From a checkpoint of a small image deblurring model: muon at rate 0.034.
Rows from block 2, named by matrix and row number. Rows with one number belong to one channel. Each number is 50 + 15 x the weight over its row's rms, rounded and kept within 0 to 99. All counts start at 0. After the name is the row's rms in percent of the matrix's.
# convs0: first 3x3 conv (model.mid.0.convs.0.weight, 128x128x3x3), inputs 0-10, a 3x3 kernel for each
# convs1: second 3x3 conv (model.mid.0.convs.1.weight, 128x128x3x3, transposed), outputs 0-10, a 3x3 kernel for each
convs0.1 159:50 50 50 50 50 50 50 50 50 50 50 50 50 50 50 50 50 50 50 50 50 50 50 50 50 50 50 50 49 50 50 50 50 50 50 50 50 50 50 50 50 50 50 50 50 50 50 50 50 50 50 50 50 50 50 50 50 50 50 50 50 50 50 50 50 50 50 50 50 50 50 50 50 50 50 50 50 50 50 50 50 50 50 50 50 50 50 50 50 50 50 50 50 50 50 50 50 50 50
convs0.7 278:50 50 50 50 50 50 50 50 50 50 50 50 50 50 50 50 50 50 51 51 50 50 50 51 50 50 50 50 50 50 50 50 50 50 50 50 50 50 50 50 50 50 50 50 50 50 50 50 50 50 50 50 50 50 50 50 50 50 50 50 50 50 50 50 50 50 50 50 50 50 50 50 50 50 50 50 50 50 50 50 50 50 50 50 50 50 50 50 50 50 50 50 50 50 50 50 50 50 50
convs0.10 201:50 50 50 50 50 50 50 50 50 50 50 50 50 50 50 50 50 50 50 50 50 50 50 50 50 50 50 50 50 50 50 50 50 50 48 50 50 50 50 50 50 50 50 50 50 50 50 50 50 50 50 50 50 50 50 50 50 50 50 50 50 50 50 50 50 50 50 50 50 50 50 50 50 50 50 50 50 50 50 50 50 50 50 50 50 50 50 50 50 50 50 50 50 50 50 50 50 50 50
convs0.14 389:50 50 50 50 50 50 50 50 50 50 50 50 50 50 50 50 50 50 50 50 50 50 50 50 50 50 50 50 50 50 50 50 50 50 50 50 50 50 50 50 50 50 50 50 50 50 50 50 50 50 50 50 50 50 50 50 50 50 50 50 50 50 50 50 50 50 50 50 50 50 50 50 50 50 50 50 50 50 50 50 50 50 50 50 50 50 50 50 50 50 50 50 50 50 50 50 50 50 50
convs0.18 149:50 50 50 50 50 50 50 50 50 50 50 50 50 50 50 50 50 50 50 50 50 50 50 50 50 50 50 50 50 50 50 50 50 50 50 50 50 50 50 50 50 50 50 50 50 50 50 50 50 50 50 50 50 50 50 50 50 50 50 50 50 50 50 50 50 50 50 50 50 50 50 50 50 50 50 50 50 50 50 50 50 50 50 50 50 50 50 50 50 50 50 50 50 50 50 50 50 50 50
convs0.20 213:50 50 50 50 50 50 50 50 50 50 50 50 50 50 50 50 50 50 50 50 50 50 50 50 50 50 50 52 50 50 62 99 99 50 50 50 50 50 50 50 50 50 50 50 50 50 50 50 50 50 50 50 50 50 50 50 50 50 50 50 50 50 50 50 50 50 50 50 50 50 50 50 50 50 50 50 50 50 50 50 50 50 50 50 50 50 50 50 50 50 50 50 50 50 50 50 50 50 50
convs0.27 135:50 50 50 50 50 50 50 50 50 50 50 50 50 50 50 50 50 50 50 50 50 50 50 50 50 51 50 50 50 50 50 50 50 50 50 50 50 50 50 50 50 50 50 50 50 50 50 50 50 50 50 50 50 50 50 50 50 50 50 50 50 50 50 50 50 50 50 50 50 50 50 50 50 50 50 50 50 50 50 50 50 50 50 50 50 50 50 50 50 50 50 50 50 50 50 50 50 50 50
convs0.30 304:50 50 50 50 50 50 50 50 50 50 50 50 50 50 50 50 50 50 50 50 50 50 50 50 50 50 50 50 50 50 50 50 50 50 50 50 50 50 50 50 50 50 50 50 50 50 50 50 50 50 50 50 50 50 50 50 50 50 50 50 50 50 50 50 50 50 50 50 50 50 50 50 50 50 50 50 50 50 50 50 50 50 50 50 50 50 50 50 50 50 50 50 50 50 50 50 50 50 50
convs0.35 278:50 50 50 50 50 50 50 50 50 50 50 50 50 50 50 50 50 50 50 50 50 50 50 50 50 50 50 50 50 50 50 50 50 50 50 50 50 50 50 50 50 50 50 50 50 50 50 50 50 50 50 50 50 50 50 50 50 50 50 50 50 50 50 50 50 50 50 50 50 50 50 50 50 50 50 50 50 50 50 50 50 50 50 50 50 50 50 50 50 50 50 50 50 50 50 50 50 50 50
convs0.36 274:50 50 50 50 50 50 50 50 50 50 50 50 50 50 50 50 50 50 50 50 50 50 50 50 50 50 50 50 50 50 50 50 00 50 50 50 50 50 50 50 50 50 50 50 50 50 50 50 50 50 50 50 50 50 50 50 50 50 50 50 50 50 50 50 50 50 50 50 50 50 50 50 50 50 50 50 50 50 50 50 50 50 50 50 50 50 50 50 50 50 50 50 50 50 50 50 50 50 50
convs0.39 399:50 50 50 50 50 50 50 50 50 50 50 50 50 50 50 50 50 50 50 50 50 50 50 50 50 50 50 50 50 50 48 31 50 50 50 50 50 50 50 50 50 50 50 50 50 50 50 50 50 50 50 50 50 50 50 50 50 50 50 50 50 50 50 50 50 50 50 50 50 50 50 50 50 50 50 50 50 50 50 50 50 50 50 50 50 50 50 50 50 50 50 50 50 50 50 50 50 50 50
convs0.44 204:50 50 50 50 50 50 50 50 50 50 50 50 50 50 50 50 50 50 50 50 50 50 50 50 50 50 50 50 50 50 50 50 50 48 50 50 50 50 50 50 50 50 50 50 50 50 50 50 50 50 50 50 50 50 50 50 50 50 50 50 50 50 50 50 50 50 50 50 50 50 50 50 50 50 50 50 50 50 50 50 50 50 50 50 50 50 50 50 50 50 50 50 50 50 50 50 50 50 50
convs0.48 264:50 50 50 50 50 50 50 50 50 50 50 50 50 50 50 50 50 50 50 50 50 50 50 50 50 50 50 56 99 50 50 63 50 50 50 50 50 50 50 50 50 50 50 50 50 50 50 50 50 50 50 50 50 50 50 50 50 50 50 50 50 50 50 50 50 50 50 50 50 50 50 50 50 50 50 50 50 50 50 50 50 50 50 50 50 50 50 50 50 50 50 50 50 50 50 50 50 50 50
convs0.53 332:50 50 50 50 50 50 50 50 50 50 50 50 50 50 50 50 50 50 50 50 50 50 50 50 50 50 50 49 50 50 62 68 02 50 50 50 50 50 50 50 50 50 50 50 50 50 50 50 50 50 50 50 50 50 50 50 50 50 50 50 50 50 50 50 50 50 50 50 50 50 50 50 50 50 50 50 50 50 50 50 50 50 50 50 50 50 50 50 50 50 50 50 50 50 50 50 50 50 50
convs0.57 169:50 50 50 50 50 50 50 50 50 50 50 50 50 50 50 50 50 50 50 43 50 50 50 50 50 50 50 50 50 50 50 50 50 50 50 50 50 50 50 50 50 50 50 50 50 50 50 50 50 50 50 50 50 50 50 50 50 50 50 50 50 50 50 50 50 50 50 50 50 50 50 50 50 50 50 50 50 50 50 50 50 50 50 50 50 50 50 50 50 50 50 50 50 50 50 50 50 50 50
convs0.65 293:50 50 50 50 50 50 50 50 50 50 50 50 50 50 50 50 50 50 50 50 50 50 50 50 50 50 50 50 50 50 50 50 50 50 50 50 50 50 50 50 50 50 50 50 50 50 50 50 50 50 50 50 50 50 50 50 50 50 50 50 50 50 50 50 50 50 50 50 50 50 50 50 50 50 50 50 50 50 50 50 50 50 50 50 50 50 50 50 50 50 50 50 50 50 50 50 50 50 50
convs0.67 237:50 50 50 50 50 50 50 50 50 50 50 50 50 50 50 50 50 50 50 50 29 50 50 50 50 50 19 50 50 50 50 50 50 50 50 50 50 50 50 50 50 50 50 50 50 50 50 50 50 50 50 50 50 50 50 50 50 50 50 50 50 50 50 50 50 50 50 50 50 50 50 50 50 50 50 50 50 50 50 50 50 50 50 50 50 50 50 50 50 50 50 50 50 50 50 50 50 50 50
convs0.74 209:50 50 50 50 50 50 50 50 50 50 50 50 50 50 50 50 50 50 50 50 50 50 51 50 50 99 50 50 50 50 50 51 50 50 50 50 50 50 50 50 50 50 50 50 50 50 50 50 50 50 50 50 50 50 50 50 50 50 50 50 50 50 50 50 50 50 50 50 50 50 50 50 50 50 50 50 50 50 50 50 50 50 50 50 50 50 50 50 50 50 50 50 50 50 50 50 50 50 50
convs0.78 181:50 50 50 50 50 50 50 50 50 50 50 50 50 50 50 50 50 50 50 50 50 50 50 50 50 50 50 50 50 50 50 50 50 50 50 50 50 50 50 50 50 50 50 50 50 50 50 50 50 50 50 50 50 50 50 50 50 50 50 50 50 50 50 50 50 50 50 50 50 50 50 50 50 50 50 50 50 50 50 50 50 50 50 50 50 50 50 50 50 50 50 50 50 50 50 50 50 50 50
convs0.118 166:50 50 50 50 50 50 50 50 50 50 50 50 50 50 50 50 50 50 50 50 50 50 50 50 50 50 50 36 50 50 52 50 50 59 50 50 50 50 50 50 50 50 50 50 50 50 50 50 50 50 50 50 50 50 50 50 50 50 50 50 50 50 50 50 50 50 50 50 50 50 50 50 50 50 50 50 50 50 50 50 50 50 50 50 50 50 50 50 50 50 50 50 50 50 50 50 50 50 50
convs1.1 144:50 50 50 50 50 50 50 50 50 50 50 50 50 50 50 50 50 50 50 50 50 50 50 50 50 50 50 50 48 50 50 50 50 50 50 50 50 50 50 50 50 50 50 50 50 50 50 50 50 50 50 50 50 50 50 50 50 50 50 50 50 50 50 50 50 50 50 50 50 50 50 50 50 50 50 50 50 50 50 50 50 50 50 50 50 50 50 50 50 50 50 50 50 50 50 50 50 50 50
convs1.7 239:50 50 50 50 50 50 50 50 50 50 50 50 50 50 50 50 50 50 50 50 50 50 50 50 50 50 50 50 50 50 50 50 50 50 50 50 50 50 50 50 50 50 50 50 50 50 50 50 50 79 50 50 49 50 49 50 50 50 50 50 50 50 50 50 50 50 50 50 50 50 50 50 50 50 50 50 50 50 50 50 50 50 93 50 50 50 50 50 50 50 50 50 50 50 50 50 50 50 50
convs1.10 062:50 50 50 50 50 50 50 50 50 50 50 50 50 50 50 50 50 50 50 07 50 52 50 50 50 50 50 50 50 50 50 50 50 50 50 50 50 50 50 50 50 99 50 46 50 50 50 49 50 50 50 50 50 50 50 50 50 50 50 50 50 50 50 50 00 50 50 50 50 50 50 50 24 50 50 50 50 50 50 50 50 50 70 50 50 50 50 50 51 50 50 50 50 50 50 50 50 50 50
convs1.14 065:78 50 50 50 50 50 50 50 50 54 50 55 50 50 48 50 50 50 50 50 50 50 50 50 50 50 50 50 50 50 48 52 50 50 50 50 50 50 50 50 50 51 50 50 50 50 50 50 50 50 50 50 50 50 50 50 50 50 50 50 50 50 50 50 50 50 50 50 50 50 50 50 50 47 50 50 50 50 50 50 49 50 50 50 51 50 50 50 50 50 50 50 50 50 50 50 50 50 50
convs1.18 209:50 50 50 50 50 50 50 50 50 50 50 50 50 50 50 50 50 50 50 50 50 50 50 50 50 50 49 50 50 50 50 50 50 50 50 50 50 50 50 50 50 50 50 50 50 50 50 50 50 50 50 50 50 50 50 50 50 50 50 50 50 50 50 50 49 50 50 50 50 50 50 50 50 50 50 50 50 50 50 50 50 50 50 50 50 50 50 50 50 50 50 50 50 50 50 50 50 50 50
convs1.20 224:50 50 50 50 50 50 50 50 50 50 50 50 50 50 50 50 50 50 50 50 50 50 50 50 50 50 50 50 50 51 99 50 50 50 50 50 50 50 50 50 50 50 50 50 50 50 50 50 50 50 50 50 50 50 50 50 50 50 50 50 50 50 50 50 51 50 50 50 50 50 50 50 50 50 50 50 50 50 50 50 50 50 50 50 50 50 50 50 50 50 50 50 50 50 50 50 50 50 50
convs1.27 234:50 50 50 50 50 50 50 50 50 50 50 50 50 50 50 50 50 50 50 50 50 50 50 50 50 50 50 50 50 50 50 50 50 50 50 50 50 50 50 50 50 50 50 50 50 50 50 50 50 50 50 50 50 50 50 50 50 50 50 50 50 50 50 50 50 50 50 50 50 50 50 50 50 50 50 50 50 50 50 50 50 50 50 00 50 50 50 50 50 50 50 50 50 50 50 50 50 50 50
convs1.30 271:50 50 50 50 50 50 50 50 50 50 50 50 50 50 50 50 50 50 50 50 50 50 50 50 50 50 50 50 50 50 50 50 50 50 50 50 50 50 50 50 50 50 50 50 50 50 50 50 50 50 50 50 50 50 50 50 50 50 50 50 50 50 50 50 50 50 50 50 50 50 50 50 50 50 50 50 50 50 50 50 50 50 50 50 50 50 50 50 50 50 50 50 50 50 50 50 50 50 50
convs1.35 374:50 50 50 50 50 50 50 50 50 50 50 50 50 50 50 50 50 50 50 43 50 50 50 50 50 51 50 50 50 50 50 50 50 50 50 50 50 50 50 50 50 50 50 50 50 51 50 50 50 50 50 50 50 50 50 50 50 50 50 50 50 50 50 50 00 59 50 50 50 50 50 50 50 50 50 50 50 50 50 50 50 50 50 50 50 50 50 50 50 50 50 50 50 50 50 50 50 50 50
convs1.36 321:50 50 50 50 50 50 50 50 50 50 50 50 50 50 50 50 50 50 50 50 50 50 50 50 50 50 50 50 50 50 50 50 50 50 50 50 50 50 50 50 50 50 50 50 50 50 50 50 50 50 50 50 50 50 50 50 50 50 50 50 50 50 50 50 50 50 50 50 50 50 50 50 50 50 50 50 50 50 50 50 50 50 50 50 50 50 50 50 50 50 49 50 50 50 50 50 50 50 50
convs1.39 335:50 50 50 49 50 50 50 50 50 50 50 50 50 50 50 50 50 50 50 50 50 50 50 50 50 50 50 50 50 50 50 50 50 50 49 50 50 50 50 50 50 50 50 50 50 49 50 50 50 50 50 50 50 50 50 50 50 50 50 50 50 50 50 50 50 50 50 50 50 50 50 50 50 50 50 50 50 50 50 50 50 50 50 50 50 50 50 50 50 50 50 50 50 50 50 50 50 50 50
convs1.44 327:50 50 50 50 50 50 50 50 50 50 50 50 50 50 50 50 50 50 50 50 50 50 50 50 50 50 49 52 50 50 50 50 50 50 50 50 50 50 50 50 50 50 50 50 50 50 50 50 50 50 50 50 50 50 50 50 50 50 50 50 50 50 50 50 50 50 50 50 51 50 50 50 50 50 50 50 50 50 50 50 50 50 57 50 50 50 50 50 49 50 50 50 50 50 50 50 50 50 50
convs1.48 253:50 50 50 66 50 50 50 50 50 50 50 50 50 50 50 50 50 50 50 50 50 50 50 50 50 50 50 50 50 50 50 50 50 50 50 50 50 50 50 50 50 50 50 50 50 50 50 50 50 50 50 50 50 50 50 50 50 50 50 50 50 50 50 48 50 50 50 50 50 50 50 50 50 50 50 50 50 50 50 50 50 50 50 50 50 50 50 50 50 50 50 50 50 50 51 50 50 50 50
convs1.53 409:50 50 50 99 50 50 50 50 50 50 50 50 50 50 50 50 50 50 50 50 50 50 50 50 50 50 50 50 50 51 50 50 50 50 50 51 50 50 50 50 50 50 50 50 50 50 50 50 50 50 50 50 50 50 50 50 50 50 50 50 50 50 50 50 50 50 50 50 50 50 50 50 50 50 50 50 50 50 50 50 50 50 50 50 50 50 50 50 50 50 50 50 50 50 50 50 50 50 50
convs1.57 335:50 50 50 50 50 50 50 50 50 50 50 50 50 50 50 50 50 50 50 74 50 50 00 50 50 50 50 50 50 50 50 50 50 50 50 50 50 50 50 50 50 50 50 50 50 50 50 50 50 50 50 50 50 50 50 50 50 50 50 50 50 50 50 50 50 50 50 50 48 50 50 50 50 50 50 50 50 50 50 50 50 50 29 50 50 50 50 50 50 50 51 50 50 50 50 50 50 50 50
convs1.65 059:50 50 50 50 50 50 50 50 50 50 50 50 50 50 50 50 50 49 48 50 48 50 50 50 50 50 50 50 50 50 50 50 50 50 50 50 50 50 50 50 39 53 50 50 51 50 50 50 50 50 50 50 50 50 46 50 50 50 50 50 50 50 50 50 50 50 50 50 50 50 50 50 50 50 50 50 50 50 50 50 50 92 50 50 50 50 50 50 48 50 50 50 50 50 50 50 50 50 50
convs1.67 187:50 50 50 50 50 50 50 50 50 50 50 50 50 50 50 50 50 50 50 50 50 27 50 50 50 50 50 50 50 50 50 50 50 50 50 50 44 50 50 50 50 50 50 50 50 50 50 50 50 50 50 50 50 50 50 50 50 50 50 50 50 50 50 50 50 50 50 50 50 50 50 50 50 50 50 50 50 50 50 50 50 50 50 50 50 50 50 50 50 50 50 50 50 50 50 50 50 50 50
convs1.74 291:50 50 50 50 50 50 50 50 50 50 50 50 50 50 50 50 50 50 50 52 50 50 50 50 50 50 50 50 50 50 50 50 50 50 50 50 50 50 50 50 50 50 50 50 50 50 50 50 33 50 50 50 50 50 50 50 50 51 50 50 50 50 50 50 50 50 52 50 51 50 50 50 50 50 50 50 50 50 50 50 50 50 29 50 50 50 50 50 50 50 50 50 50 50 50 50 50 50 50
convs1.78 112:50 50 50 50 50 50 50 50 50 50 50 50 50 50 50 50 50 50 50 50 50 50 50 50 50 50 50 50 50 50 50 50 50 50 50 50 50 50 50 50 50 50 50 50 50 50 50 50 50 50 50 50 50 50 50 50 50 50 50 50 50 50 50 50 50 50 50 50 50 50 50 50 50 50 50 50 50 50 50 50 50 50 50 50 50 50 50 50 50 50 50 50 50 50 50 50 50 50 50
convs1.118 179:42 50 50 57 50 50 48 50 50 50 50 50 50 50 50 50 50 50 50 50 54 50 50 50 50 50 50 50 50 50 50 50 50 50 50 50 50 50 50 50 50 50 50 50 50 50 50 50 50 50 50 50 50 50 50 50 50 50 50 50 50 50 50 50 50 55 50 50 50 50 50 50 50 50 50 50 50 50 50 50 50 50 50 50 50 50 50 50 50 50 50 50 50 50 50 50 50 50 50